A small sound classifier, trained from scratch.
Model: 9.89M parameters, arch vit, width 320.
Training: adamw at rate 0.0018, batches of 256.
Data: trained on synthesised sound scenes: up to three everyday sounds over a background, 26041 training examples, 149.4 epochs.
Rows from block 2, named by matrix and row number. Rows with one number belong to one neuron. Each number is 50 + 10 x the weight over the matrix's rms, rounded and kept within 0 to 99. All counts start at 0.
# gate: MLP gate (model.blocks.2.mlp.gate.weight, 848x320), inputs 128-191
# fc1: MLP up (model.blocks.2.mlp.fc1.weight, 848x320), inputs 128-191
# fc2: MLP down (model.blocks.2.mlp.fc2.weight, 320x848, transposed), outputs 128-191
gate.568:47 55 42 56 30 45 53 72 45 36 45 22 58 55 50 38 47 47 41 48 66 45 62 65 48 71 28 46 42 52 62 59 50 70 60 53 44 63 52 43 30 70 29 57 42 32 46 44 37 61 47 46 61 43 47 32 48 42 54 40 33 52 41 46
fc1.568:47 53 59 53 49 57 63 65 36 46 68 32 53 62 46 46 52 53 48 41 45 54 57 60 58 55 36 52 52 67 50 47 48 51 70 48 47 54 23 37 51 43 46 53 48 48 46 51 55 61 44 55 51 52 45 49 38 42 48 55 54 53 44 30
fc2.568:51 50 60 52 66 51 53 48 42 71 49 48 48 51 40 55 59 55 49 45 46 54 47 45 54 46 36 45 42 58 55 49 54 33 36 62 55 50 34 43 51 40 50 47 36 50 53 47 46 48 54 42 47 52 38 58 45 58 45 45 55 45 50 37
gate.569:53 39 42 51 60 38 43 27 49 23 62 53 53 90 53 47 59 30 78 65 57 50 60 40 60 77 36 50 63 45 43 35 51 44 48 42 43 50 37 64 35 48 58 68 53 53 37 54 37 25 67 61 42 37 59 39 53 57 47 41 24 32 60 49
fc1.569:46 46 53 65 27 52 39 37 69 46 53 78 48 55 47 66 54 36 44 33 59 60 55 55 45 55 61 57 56 58 52 83 38 45 34 58 56 42 29 56 35 54 34 53 44 51 43 47 48 49 35 36 42 59 64 73 60 27 53 49 44 44 50 75
fc2.569:53 22 42 46 63 45 50 41 37 31 57 38 50 49 49 37 65 52 67 63 59 41 47 29 55 64 52 32 37 57 34 48 37 43 62 36 57 48 63 68 53 46 52 63 67 48 56 53 58 31 60 44 29 42 17 48 52 44 51 62 62 50 64 42
gate.570:32 47 51 30 66 39 51 28 61 43 59 71 56 50 71 34 43 45 61 28 49 41 48 71 53 60 58 54 47 56 54 68 50 44 31 51 52 61 42 52 51 59 35 47 57 51 51 56 44 51 53 49 62 46 47 37 32 29 53 62 48 51 33 40
fc1.570:65 42 45 49 51 38 55 60 43 43 42 43 40 51 45 66 54 49 57 75 39 53 28 31 52 27 23 54 36 38 52 42 68 51 66 52 33 40 73 40 42 29 60 42 30 60 49 24 60 37 50 25 45 49 34 45 66 59 48 29 37 25 67 60
fc2.570:37 38 40 48 68 54 44 65 69 65 43 48 48 53 53 64 57 50 57 51 50 43 50 61 50 38 38 57 45 46 46 48 40 32 73 63 48 24 75 49 48 52 74 53 09 69 52 62 50 65 54 77 64 35 40 48 42 61 58 46 35 19 40 45
gate.571:48 51 41 50 47 48 69 36 44 50 39 23 55 66 51 41 42 44 48 56 64 36 61 40 50 59 38 42 65 44 57 44 42 62 54 58 39 60 42 34 36 48 55 43 37 37 44 59 30 59 63 68 74 33 68 41 41 62 47 42 36 73 40 54
fc1.571:68 50 49 48 27 49 50 54 39 37 72 38 47 74 38 51 52 53 61 79 44 44 50 47 44 50 47 58 40 54 39 20 47 63 67 18 35 53 45 34 47 47 74 55 40 32 40 39 40 59 53 55 41 56 59 24 55 57 34 43 45 48 69 68
fc2.571:62 46 53 62 49 59 54 51 66 61 65 55 54 41 32 68 47 49 68 46 77 57 57 62 59 47 56 43 33 49 48 67 55 88 36 71 64 44 44 53 48 48 53 33 47 40 53 57 49 52 29 28 61 39 42 50 39 42 51 39 75 51 45 44
gate.572:47 51 43 49 50 52 46 49 48 56 46 44 53 51 44 61 48 52 39 36 51 58 54 66 52 51 46 50 60 51 51 52 53 57 51 47 48 45 47 44 46 48 56 58 55 47 49 56 47 52 45 43 55 44 51 57 46 49 52 49 57 51 46 36
fc1.572:49 60 51 62 44 57 50 48 45 53 56 47 53 48 42 57 49 49 56 49 52 56 51 48 47 43 48 53 43 62 37 50 49 59 44 45 53 48 46 47 53 54 43 49 47 46 51 48 47 42 48 53 43 46 51 53 50 47 48 57 51 47 57 52
fc2.572:38 51 51 48 45 51 48 58 47 56 43 43 50 57 46 57 51 45 46 50 51 50 44 56 40 46 59 57 41 50 58 44 50 39 61 49 47 48 50 59 48 52 53 54 36 42 46 56 52 49 51 42 44 49 49 46 41 51 49 56 43 49 51 35
gate.573:47 48 52 43 53 44 49 44 49 59 53 53 52 52 48 40 37 49 54 40 48 52 54 45 59 56 44 58 55 50 51 48 60 61 52 48 47 57 50 39 51 49 47 46 58 44 46 59 41 49 60 56 51 58 57 53 44 64 52 46 47 48 54 44
fc1.573:57 41 55 45 55 44 46 49 50 52 41 58 49 48 55 55 42 51 53 50 48 41 52 43 57 53 39 48 52 53 52 43 54 47 49 57 54 50 50 42 52 48 49 50 49 44 46 61 43 51 59 65 54 57 51 41 48 67 44 43 48 46 45 51
fc2.573:34 56 50 45 47 46 55 42 48 36 50 56 53 52 55 59 47 52 48 53 57 46 38 59 47 48 54 60 51 47 51 45 62 39 48 47 50 49 44 47 51 56 46 54 44 43 46 44 39 44 49 48 35 51 62 60 43 52 57 43 63 50 67 33
gate.574:51 42 51 38 61 54 48 34 51 35 50 56 33 47 57 36 66 44 55 55 57 39 47 48 38 45 55 40 55 48 41 51 38 34 53 43 45 41 57 59 51 56 57 57 53 62 51 42 27 59 48 56 45 42 39 42 37 43 52 64 56 38 57 56
fc1.574:42 55 54 47 50 57 45 48 49 57 47 46 56 47 47 53 42 48 50 48 53 53 53 56 48 59 58 53 46 49 48 48 53 50 52 43 47 51 48 41 46 56 53 54 47 37 48 47 46 51 50 53 49 51 52 52 45 63 53 54 48 53 48 47
fc2.574:53 48 54 58 44 49 50 56 48 54 58 43 63 50 42 44 45 50 46 56 50 50 50 50 47 45 63 53 48 61 49 50 54 62 52 48 50 49 48 54 49 48 57 39 52 46 50 45 51 49 54 57 51 56 53 58 53 52 51 54 52 54 50 51
gate.575:56 63 43 57 44 52 51 52 51 50 44 58 44 45 53 57 46 50 46 49 52 41 49 47 44 54 62 47 53 51 47 44 43 50 48 53 52 49 56 52 50 51 51 49 49 43 52 52 52 54 44 55 52 54 45 50 50 56 48 50 33 42 52 48
fc1.575:44 53 50 39 47 54 52 44 54 59 53 37 54 47 46 49 52 53 55 56 50 57 50 40 52 47 47 55 36 49 54 43 49 47 51 50 50 55 42 56 56 48 48 53 46 60 49 49 56 39 48 51 46 52 56 57 48 49 54 52 51 53 50 37
fc2.575:47 55 54 47 49 53 52 54 52 53 53 54 44 51 55 47 54 45 44 55 50 56 48 47 57 55 65 48 54 55 46 37 52 46 44 50 45 57 48 56 61 56 57 47 46 50 43 46 52 39 40 61 52 61 52 56 42 47 47 47 47 54 43 49
gate.576:50 44 61 42 50 39 45 66 64 62 36 33 48 47 14 53 42 45 54 29 41 50 69 54 67 81 31 60 31 31 74 41 39 69 54 51 69 57 59 31 53 52 47 62 35 51 53 47 39 71 60 44 63 47 62 60 67 74 57 36 52 54 34 36
fc1.576:60 06 59 43 58 37 38 51 45 78 47 54 35 54 50 66 51 63 49 63 54 61 49 30 66 53 53 34 20 68 52 42 36 38 72 38 44 62 44 74 32 56 53 69 65 57 45 39 65 48 66 56 65 45 57 71 51 70 41 76 63 46 06 46
fc2.576:80 25 44 42 19 58 39 53 25 20 77 30 46 50 56 48 52 41 53 70 35 47 41 54 45 38 80 71 70 78 19 28 41 60 62 31 33 27 34 36 42 48 32 46 53 24 66 45 58 37 55 37 33 40 53 32 47 18 54 44 56 55 79 39
gate.577:58 61 44 43 29 39 43 55 52 41 61 56 49 45 36 53 69 27 39 44 60 44 66 47 36 42 33 37 57 51 54 51 64 51 49 43 67 60 45 61 54 64 68 46 59 49 58 36 44 43 41 40 30 41 44 56 44 62 62 66 43 50 49 33
fc1.577:48 40 32 65 37 74 73 60 44 54 62 61 43 54 43 60 50 62 54 63 52 63 55 50 55 30 40 45 25 40 38 45 35 55 59 54 52 44 48 60 38 45 45 41 42 45 55 69 44 63 26 75 59 42 60 47 49 34 51 26 46 28 46 44
fc2.577:50 58 50 44 48 15 68 33 39 39 43 32 59 41 47 35 69 39 37 53 44 30 42 56 30 40 55 32 43 58 65 50 46 32 26 57 40 60 48 54 61 58 49 52 35 33 49 35 38 62 65 42 46 60 38 48 52 47 44 63 60 59 70 53
gate.578:50 42 56 56 47 50 51 45 47 46 56 57 51 50 47 60 45 58 58 57 47 51 52 45 56 42 48 46 60 46 50 53 52 44 53 48 45 46 38 48 54 49 40 46 53 49 53 51 47 42 52 45 51 55 49 47 58 44 48 50 63 52 52 56
fc1.578:50 48 47 53 56 50 53 47 53 53 50 55 64 54 45 58 50 52 54 52 54 44 46 52 54 45 53 51 45 50 48 41 53 50 39 49 47 49 50 53 52 42 54 52 49 50 48 50 49 54 55 54 44 39 52 42 42 44 51 49 51 50 49 56
fc2.578:48 50 46 53 55 55 44 38 62 54 50 57 43 50 62 52 54 47 46 46 48 40 51 42 58 48 53 50 58 56 40 38 50 47 50 55 51 51 46 53 51 48 61 57 51 55 48 51 51 56 40 52 42 48 43 64 54 45 55 54 57 52 50 62
gate.579:51 60 53 51 54 39 40 44 58 52 37 47 54 42 45 48 44 53 60 32 57 54 53 36 64 66 53 59 56 32 63 68 60 64 49 59 52 49 41 34 34 52 44 50 62 49 54 46 51 60 55 14 55 35 61 50 65 56 54 43 46 46 48 60
fc1.579:53 44 53 35 40 62 54 54 56 54 60 50 58 49 43 52 56 48 39 58 48 54 52 60 54 41 46 44 50 49 48 38 45 45 40 36 54 50 35 65 58 62 58 46 38 46 58 52 43 36 43 69 57 60 49 64 36 50 55 56 46 50 50 36
fc2.579:41 49 53 31 61 43 54 60 53 42 50 52 68 50 43 42 62 54 56 40 52 56 35 39 39 40 32 47 35 48 38 39 54 51 50 56 51 44 45 58 56 51 60 49 42 49 49 47 36 28 58 44 46 40 45 46 48 55 44 58 49 50 43 43
gate.580:55 37 51 55 53 53 32 25 47 51 45 63 41 37 62 57 53 54 47 47 60 47 48 35 55 47 45 40 55 38 66 77 41 32 50 55 60 43 52 58 43 61 56 49 56 48 52 52 31 44 51 43 44 62 51 59 34 58 57 51 42 50 41 76
fc1.580:47 60 45 45 53 30 46 56 47 44 65 55 66 51 55 39 64 44 68 66 58 50 43 52 38 51 42 46 51 67 56 34 54 50 40 33 50 75 51 52 63 73 50 43 46 31 38 30 54 36 59 53 40 63 61 27 42 60 27 49 40 37 66 66
fc2.580:50 30 57 52 41 63 56 63 52 33 64 55 38 53 55 58 31 47 62 64 45 58 62 55 32 54 37 50 46 55 43 37 58 61 51 54 43 48 54 33 47 31 37 39 53 66 46 41 55 42 17 19 28 54 39 37 71 17 48 34 61 36 49 30
gate.581:32 55 58 55 45 68 51 71 57 61 33 36 69 42 51 39 34 49 21 32 46 51 52 38 40 38 16 61 65 52 55 41 53 64 53 42 56 33 44 42 36 39 53 43 40 56 50 49 51 53 35 51 46 42 55 54 41 62 58 65 45 52 35 46
fc1.581:78 50 40 43 35 33 63 58 44 37 63 48 41 62 55 53 56 54 55 65 40 46 64 46 59 44 54 46 60 78 56 45 50 33 56 55 48 68 68 38 49 79 65 67 70 45 50 35 54 60 63 41 39 55 58 28 72 50 38 37 42 53 61 71
fc2.581:47 55 52 51 43 41 42 61 53 45 31 34 55 53 69 52 40 51 48 41 42 53 33 31 53 24 50 58 46 56 46 45 47 35 47 59 64 49 50 55 58 40 32 38 53 54 41 53 59 34 45 48 50 66 67 63 58 58 37 63 50 42 64 58
gate.582:63 47 54 58 46 52 57 47 49 47 53 51 48 45 52 54 44 42 32 54 48 45 51 54 50 54 48 47 58 50 47 48 41 46 48 43 55 49 48 49 49 49 49 44 51 36 51 48 46 56 43 40 50 49 43 44 58 46 50 51 51 47 60 46
fc1.582:43 52 51 47 52 55 49 53 54 47 47 56 50 49 50 60 45 53 46 42 53 49 46 55 44 49 47 48 41 53 48 40 48 51 49 47 47 52 43 58 52 48 45 56 53 64 54 53 60 47 47 56 53 53 50 52 54 53 54 49 48 46 53 47
fc2.582:50 56 53 42 52 54 51 53 50 55 47 53 51 45 64 45 41 60 33 35 57 49 47 44 34 40 41 46 55 65 52 56 48 46 47 45 49 43 40 43 57 53 48 36 58 54 50 54 44 42 40 46 54 54 43 38 54 51 55 49 37 47 50 60
gate.583:49 43 35 47 51 43 54 44 41 36 60 41 47 61 51 53 63 41 50 50 41 48 49 48 62 38 55 52 60 48 54 37 53 39 36 46 47 48 55 57 48 52 68 52 58 45 48 42 52 66 44 49 48 60 57 55 69 60 32 57 54 38 72 71
fc1.583:38 57 64 50 56 42 57 45 51 51 43 49 60 46 50 42 45 51 65 53 54 52 53 54 43 68 42 53 46 59 51 48 42 58 53 42 53 61 51 50 59 48 38 55 49 37 52 47 55 57 66 48 44 43 52 44 34 41 62 47 43 55 36 20
fc2.583:52 52 38 45 54 49 55 36 27 53 27 59 40 44 36 49 52 59 57 47 58 46 48 40 53 48 37 49 53 32 59 54 44 37 55 56 34 44 56 46 52 56 60 56 44 66 44 71 28 45 66 52 64 45 65 41 28 43 57 58 16 38 41 47
gate.584:52 41 53 40 47 50 52 50 48 46 59 61 53 46 48 53 52 42 49 56 49 49 55 52 52 43 42 45 53 47 49 33 49 53 51 47 50 50 56 58 50 54 66 41 54 51 54 49 49 46 51 45 49 51 45 54 47 48 52 50 53 53 53 43
fc1.584:36 52 51 51 53 51 52 57 65 52 46 58 47 52 44 46 48 56 44 52 54 56 52 55 53 45 51 50 45 47 44 60 49 54 41 59 52 52 40 49 42 47 51 53 48 57 47 50 53 52 56 52 50 57 50 58 48 53 49 46 50 54 42 52
fc2.584:43 58 42 46 47 44 45 40 53 47 59 57 49 51 59 44 53 51 47 56 54 50 50 51 50 48 47 56 64 45 45 48 46 47 54 49 52 52 51 50 52 56 50 51 46 57 48 58 45 47 50 49 46 55 47 59 48 48 49 51 50 49 52 46
gate.585:54 54 38 52 42 27 46 57 43 38 58 38 69 51 34 50 67 38 52 57 62 26 51 44 11 43 41 46 49 54 57 56 52 56 67 45 60 56 44 53 65 47 59 41 21 44 54 41 60 38 65 63 43 48 46 34 40 42 55 52 53 40 58 42
fc1.585:49 57 65 50 53 37 48 63 52 62 52 33 54 51 29 49 45 49 56 52 56 55 62 42 61 50 41 54 65 47 55 49 55 43 53 60 51 46 42 70 49 48 40 55 50 59 51 53 70 37 61 63 35 48 40 40 38 38 47 48 46 49 35 35
fc2.585:42 52 58 58 55 67 51 53 51 56 56 50 40 47 59 37 42 46 55 49 56 59 56 44 68 55 56 51 59 65 48 66 51 49 50 65 56 47 51 74 38 61 47 39 73 47 53 60 29 43 34 48 49 54 58 58 47 54 49 58 58 54 38 53
gate.586:52 56 52 46 52 53 48 50 48 52 53 60 52 46 47 48 52 55 51 43 42 53 53 59 53 48 45 48 48 52 46 54 43 43 59 42 50 50 43 51 48 56 40 47 51 52 49 55 46 56 49 51 52 49 46 37 55 46 51 46 63 56 50 52
fc1.586:53 47 47 54 53 47 58 47 48 52 50 50 48 48 52 53 62 45 43 50 52 50 48 40 45 51 51 50 52 45 50 49 50 52 51 48 50 47 62 47 48 48 51 48 47 50 48 47 52 44 49 46 53 46 48 45 51 45 50 54 50 51 53 46
fc2.586:45 44 56 44 56 57 47 48 40 54 47 49 51 48 42 60 44 44 59 45 50 51 54 51 47 50 59 52 52 51 58 46 49 46 44 60 46 54 41 52 51 53 51 49 50 47 47 48 50 55 52 55 45 55 50 51 46 50 49 56 49 55 52 49
gate.587:40 48 54 49 51 67 53 59 47 61 49 40 45 47 56 46 44 58 38 51 31 60 46 50 46 50 48 55 47 47 43 56 49 51 50 55 45 53 52 28 46 48 45 38 45 48 49 53 52 39 44 53 60 57 50 57 57 59 52 50 40 50 42 51
fc1.587:48 58 57 66 58 45 47 48 57 42 57 43 50 53 44 53 55 46 53 52 58 50 45 58 46 50 60 50 58 46 47 57 50 57 53 45 47 41 43 43 50 54 38 49 44 52 47 47 53 34 44 49 45 49 51 42 55 35 47 44 51 43 61 46
fc2.587:51 56 53 58 44 55 50 44 50 49 52 46 53 47 57 51 46 42 38 47 55 49 56 39 48 48 54 53 73 63 57 63 50 41 48 50 51 50 45 60 50 52 59 55 50 53 52 52 46 45 39 53 50 54 53 44 56 51 58 51 48 55 60 51
gate.588:60 50 44 55 50 29 43 47 52 54 52 41 54 50 50 53 74 47 48 55 48 34 51 47 45 42 46 36 40 53 61 66 58 45 37 42 54 55 47 58 56 55 58 48 47 54 55 49 54 47 54 52 51 62 39 57 48 58 47 57 54 50 51 63
fc1.588:53 45 39 41 56 60 38 49 49 41 37 57 41 52 66 56 51 48 41 45 41 50 47 65 44 65 42 62 61 61 43 44 37 44 56 56 49 39 64 30 49 47 35 50 52 47 51 42 33 60 61 38 39 43 50 51 38 58 44 39 35 52 51 56
fc2.588:64 51 25 57 28 31 50 47 48 48 36 50 56 41 73 48 56 39 29 35 42 37 46 42 54 54 60 43 35 53 48 60 51 48 36 54 46 57 46 44 49 36 42 48 46 34 51 47 47 57 50 40 61 48 43 44 48 58 43 51 42 59 50 72
gate.589:59 51 41 44 41 52 46 63 50 63 42 53 59 59 52 56 53 54 50 46 61 48 54 62 38 32 43 43 75 62 50 75 72 55 46 61 53 60 70 45 38 57 56 46 54 39 40 53 26 45 46 34 75 40 48 40 45 61 42 36 38 52 41 45
fc1.589:37 46 52 47 51 48 45 33 50 61 45 43 52 51 59 55 40 48 56 42 55 53 58 47 62 49 51 48 51 52 50 59 58 39 52 65 50 51 38 47 44 57 35 55 48 55 48 56 51 64 48 65 43 47 51 51 48 53 44 51 42 49 55 67
fc2.589:55 55 50 48 59 64 48 49 46 46 45 51 40 54 64 51 51 59 51 46 50 50 46 52 67 60 74 58 55 51 43 42 49 43 50 52 51 47 50 53 44 54 37 44 54 57 52 56 42 28 45 48 44 47 48 63 48 39 47 53 52 53 52 56
gate.590:52 66 52 44 50 55 48 44 51 53 51 55 47 49 54 43 57 51 56 50 48 54 55 40 52 51 48 45 51 56 55 48 49 40 51 46 56 49 42 48 47 58 53 51 47 49 49 52 55 49 50 51 49 48 46 56 50 58 55 53 50 59 47 51
fc1.590:41 46 48 45 49 46 53 42 47 43 54 40 50 48 42 50 41 49 51 55 53 46 48 49 46 49 42 42 63 59 46 49 47 47 51 50 49 55 41 49 47 53 51 52 62 57 52 41 51 44 51 51 50 48 44 28 52 46 45 58 48 52 51 66
fc2.590:43 50 41 45 53 49 56 45 54 59 53 42 50 42 54 51 50 55 39 53 49 48 48 57 54 37 52 48 58 49 53 41 47 51 38 41 54 55 41 41 42 52 45 48 50 45 54 42 47 59 45 55 50 54 59 62 59 48 50 38 57 44 59 39
gate.591:45 48 51 58 44 61 59 61 51 23 59 45 52 66 37 66 46 35 60 64 40 59 49 55 54 52 42 65 59 48 49 32 61 62 53 39 45 24 52 21 57 54 69 62 28 60 46 37 54 54 28 31 40 36 54 37 68 36 61 44 58 41 62 54
fc1.591:41 34 81 64 61 54 54 46 53 41 53 44 56 53 35 74 41 26 56 42 59 71 64 57 61 58 31 54 50 68 51 39 49 53 46 32 43 49 50 32 57 59 55 64 44 67 51 27 55 54 33 33 42 38 58 49 64 49 54 46 50 35 43 43
fc2.591:52 69 49 60 52 47 51 30 51 74 30 68 38 43 33 56 53 48 55 63 60 47 46 39 40 65 47 45 30 42 68 74 32 34 52 42 56 83 46 59 57 49 60 58 45 52 44 32 40 52 58 66 49 62 58 72 56 74 61 58 50 49 31 56
gate.592:52 67 44 52 59 46 47 44 50 37 36 54 52 44 65 52 58 40 54 57 58 38 57 18 33 61 33 36 52 46 49 30 36 60 42 26 51 54 49 59 43 43 64 45 63 44 49 38 36 38 52 54 43 45 37 52 45 75 46 49 41 37 61 70
fc1.592:46 65 40 47 62 54 61 37 54 44 62 30 58 54 57 39 54 43 53 36 53 51 46 31 53 50 60 52 30 48 49 31 41 59 43 34 45 48 60 60 53 51 56 66 59 46 45 48 47 45 40 48 47 40 56 50 61 66 48 54 49 45 56 61
fc2.592:59 50 53 64 48 45 46 42 44 45 65 50 64 40 60 53 60 44 58 41 64 59 63 46 38 71 52 45 44 54 53 50 54 57 38 31 53 48 48 52 50 66 48 59 48 33 58 51 59 42 47 43 57 54 64 50 57 57 63 41 36 38 52 60
gate.593:36 63 39 50 48 44 55 60 50 57 51 43 42 46 53 55 50 53 38 61 52 41 42 62 45 43 61 45 37 50 54 49 58 52 48 48 66 52 36 57 58 63 39 38 42 48 58 51 49 41 50 51 59 50 37 46 48 39 42 58 46 47 65 49
fc1.593:47 50 44 42 49 34 59 64 50 48 62 46 55 54 41 60 50 39 52 56 38 50 47 68 64 40 48 42 55 49 63 33 57 52 38 66 55 49 45 47 49 55 50 47 37 44 53 48 60 64 51 51 55 44 53 42 54 32 42 54 41 41 57 51
fc2.593:53 39 49 45 58 48 56 31 49 48 61 62 44 54 60 42 59 45 70 53 56 53 51 44 54 66 61 51 71 53 61 38 46 51 48 52 42 56 66 69 45 53 49 51 59 45 45 34 58 41 48 54 55 54 58 66 48 44 58 47 52 33 51 51
gate.594:44 51 50 45 44 49 38 60 64 47 58 67 49 68 51 45 52 50 59 49 61 54 58 62 62 73 48 58 53 58 57 67 52 46 56 48 58 52 39 46 41 71 38 44 50 53 41 39 35 38 55 39 41 56 55 45 31 39 47 34 32 52 50 52
fc1.594:47 59 64 57 66 47 46 38 52 55 42 50 46 41 55 54 43 55 49 47 53 44 51 46 55 41 56 48 61 41 43 53 52 46 44 46 56 43 49 55 54 46 51 51 63 48 55 63 49 54 52 44 46 49 40 54 60 59 49 61 62 55 47 54
fc2.594:39 65 51 58 51 65 50 48 52 47 54 51 49 45 56 44 44 48 43 40 51 53 42 59 50 57 51 56 46 31 47 66 53 57 58 57 57 50 60 36 44 51 46 57 45 38 50 42 51 40 44 39 53 51 52 43 50 59 43 53 64 48 58 52
gate.595:28 45 48 42 54 46 43 34 70 59 51 50 68 51 47 25 65 34 58 26 40 41 55 51 53 42 67 61 42 53 32 76 66 48 65 70 70 45 42 53 54 53 48 47 44 65 53 66 45 43 56 63 53 42 49 56 41 33 51 71 45 54 48 66
fc1.595:30 62 47 57 43 48 59 44 55 70 57 65 43 40 40 59 50 55 17 37 48 53 48 61 48 48 66 43 58 33 49 67 62 47 52 63 54 52 57 46 64 45 44 41 49 60 51 66 50 40 36 61 60 67 55 35 44 44 55 42 72 47 38 31
fc2.595:38 62 40 68 45 34 55 33 67 51 56 46 58 48 59 46 51 35 49 34 33 43 52 39 61 58 57 46 48 44 33 65 62 65 37 55 74 59 59 37 48 56 43 48 62 22 49 67 34 44 58 43 59 51 58 43 57 61 38 49 61 53 54 57
gate.596:46 54 55 45 48 53 51 51 58 44 53 55 63 50 50 51 44 47 55 59 60 54 48 43 48 56 40 45 59 62 52 50 47 62 52 54 52 44 45 40 46 40 54 48 58 51 50 36 48 45 45 52 54 48 48 55 48 50 55 45 44 49 46 44
fc1.596:45 46 53 67 55 47 55 64 54 48 61 42 51 54 45 46 41 52 40 46 53 53 51 52 59 46 47 50 44 51 48 49 48 59 52 37 56 51 37 49 55 53 51 41 48 51 49 53 48 57 51 56 43 40 51 32 48 41 45 47 43 50 55 46
fc2.596:53 50 56 56 54 55 41 49 57 53 55 44 46 53 54 49 56 59 57 55 42 55 52 46 49 47 57 47 40 50 55 58 49 52 49 50 51 49 51 46 54 49 54 47 45 52 53 57 52 46 57 53 49 52 45 59 61 51 52 51 48 52 47 48
gate.597:47 56 51 54 44 48 46 51 39 50 44 52 41 45 35 51 47 39 53 50 48 48 55 63 48 59 55 48 79 49 46 45 54 64 46 43 50 49 51 48 47 51 56 57 42 40 47 40 44 55 51 43 50 59 45 58 43 49 49 57 54 55 56 45
fc1.597:47 50 45 47 46 48 51 45 51 49 57 52 53 51 56 47 50 54 64 49 43 49 53 47 56 57 58 52 43 49 57 45 48 44 46 58 50 52 56 49 50 43 38 47 58 46 48 58 44 53 48 53 54 53 51 57 45 49 47 47 47 42 47 59
fc2.597:40 54 53 49 46 47 49 55 53 51 46 53 51 48 52 47 58 53 55 47 49 43 46 50 53 51 52 56 46 52 54 49 46 42 45 50 51 50 48 71 48 50 49 45 50 60 45 56 54 52 46 44 47 49 57 61 41 45 44 55 50 53 49 44
gate.598:40 62 26 42 42 45 28 63 63 38 37 56 62 45 45 59 51 40 52 65 41 20 52 38 29 58 43 45 50 42 57 34 51 49 56 59 59 36 55 40 52 41 62 58 27 64 61 46 52 44 53 55 47 44 39 40 51 49 61 45 44 48 56 49
fc1.598:57 46 53 54 52 51 54 49 53 50 42 42 51 50 46 47 57 47 48 40 52 59 52 59 48 56 48 54 36 49 54 67 47 52 42 59 55 51 56 41 48 58 48 51 48 43 48 56 41 77 53 44 48 55 54 63 52 70 46 42 57 41 50 61
fc2.598:47 55 41 53 41 56 51 57 58 59 38 45 58 43 54 50 56 48 37 53 56 52 57 50 43 63 53 46 32 34 59 56 53 52 52 64 49 41 59 45 44 45 58 47 39 67 40 57 45 59 43 50 57 51 52 51 48 55 48 52 54 43 45 39
gate.599:44 49 34 51 49 28 31 30 57 35 51 62 59 51 58 43 69 20 55 55 50 17 51 52 24 60 52 57 42 39 44 54 47 60 54 52 58 57 46 39 49 47 55 50 22 43 49 54 38 47 69 54 55 46 51 58 33 53 49 57 33 43 58 53
fc1.599:50 69 48 58 39 51 57 58 44 50 43 37 43 46 46 62 47 54 37 34 34 45 37 54 30 50 43 41 48 33 67 53 39 39 65 49 48 42 50 40 78 50 38 46 43 54 63 46 56 65 50 49 43 59 38 34 43 55 56 57 72 47 46 45
fc2.599:46 48 34 60 51 39 50 50 63 48 60 55 43 51 61 45 49 42 49 32 37 37 49 39 46 60 34 36 42 44 51 62 49 64 35 53 61 63 64 35 46 66 47 29 55 36 37 60 25 58 59 37 58 52 45 42 47 55 34 40 47 38 60 57
gate.600:38 35 51 50 46 37 47 52 49 64 55 56 51 43 48 78 62 49 54 61 58 44 49 55 48 46 45 40 24 73 69 43 51 45 65 36 47 62 73 80 58 58 62 65 51 50 54 30 57 45 49 41 51 49 45 57 61 40 52 59 65 43 26 36
fc1.600:63 63 30 63 56 55 51 53 44 41 40 60 35 49 88 48 66 62 45 57 59 27 25 40 36 24 61 49 63 47 31 41 48 48 69 49 37 43 67 50 42 54 45 45 53 39 51 61 46 19 52 53 46 46 33 40 37 34 53 39 36 24 77 53
fc2.600:16 65 57 54 50 38 66 44 57 47 54 43 62 53 35 53 57 41 51 50 73 43 66 38 67 68 46 37 45 53 70 51 49 38 45 51 33 82 76 48 46 63 55 73 31 72 36 52 59 45 47 56 53 42 55 60 68 34 52 39 68 44 39 33
gate.601:48 34 30 49 49 27 46 66 54 51 43 30 63 47 47 54 53 32 53 44 59 32 66 44 39 80 28 51 44 62 59 50 44 53 57 47 45 73 72 44 35 58 37 47 36 43 49 44 52 43 77 45 70 34 61 52 29 57 51 41 40 36 38 44
fc1.601:49 45 44 65 40 42 61 46 33 51 68 38 41 68 57 30 55 58 45 41 37 65 69 49 62 50 27 40 68 51 53 59 49 45 37 59 51 72 17 46 36 65 58 53 64 37 36 51 45 81 48 52 48 78 55 56 61 56 26 55 49 54 40 62
fc2.601:65 49 69 46 59 55 45 44 34 62 42 43 43 47 41 45 36 71 43 32 56 57 60 34 57 44 43 49 60 47 59 33 55 48 65 60 48 52 29 31 40 57 61 59 64 51 51 60 30 38 52 45 32 51 41 53 40 55 48 69 46 57 43 44
gate.602:45 45 50 70 52 41 31 53 46 38 47 55 60 57 64 58 51 41 56 53 39 57 68 33 60 64 30 54 70 62 57 54 61 38 36 62 47 44 33 60 43 62 68 49 48 43 49 58 43 31 57 51 38 39 55 47 60 63 44 61 38 37 57 64
fc1.602:49 68 54 48 61 64 66 49 27 44 42 38 45 54 32 35 37 67 47 42 41 56 55 50 60 50 39 55 54 38 47 37 53 57 66 35 41 50 61 39 66 43 66 49 62 67 56 58 24 62 52 50 34 47 47 39 39 65 59 56 55 54 50 31
fc2.602:57 60 43 55 46 52 51 46 63 57 60 36 51 40 56 69 58 35 53 53 53 68 57 69 39 47 60 47 42 48 47 68 48 59 39 61 49 59 50 48 54 58 43 36 56 35 50 46 56 33 44 54 71 59 70 54 37 52 53 39 55 55 44 44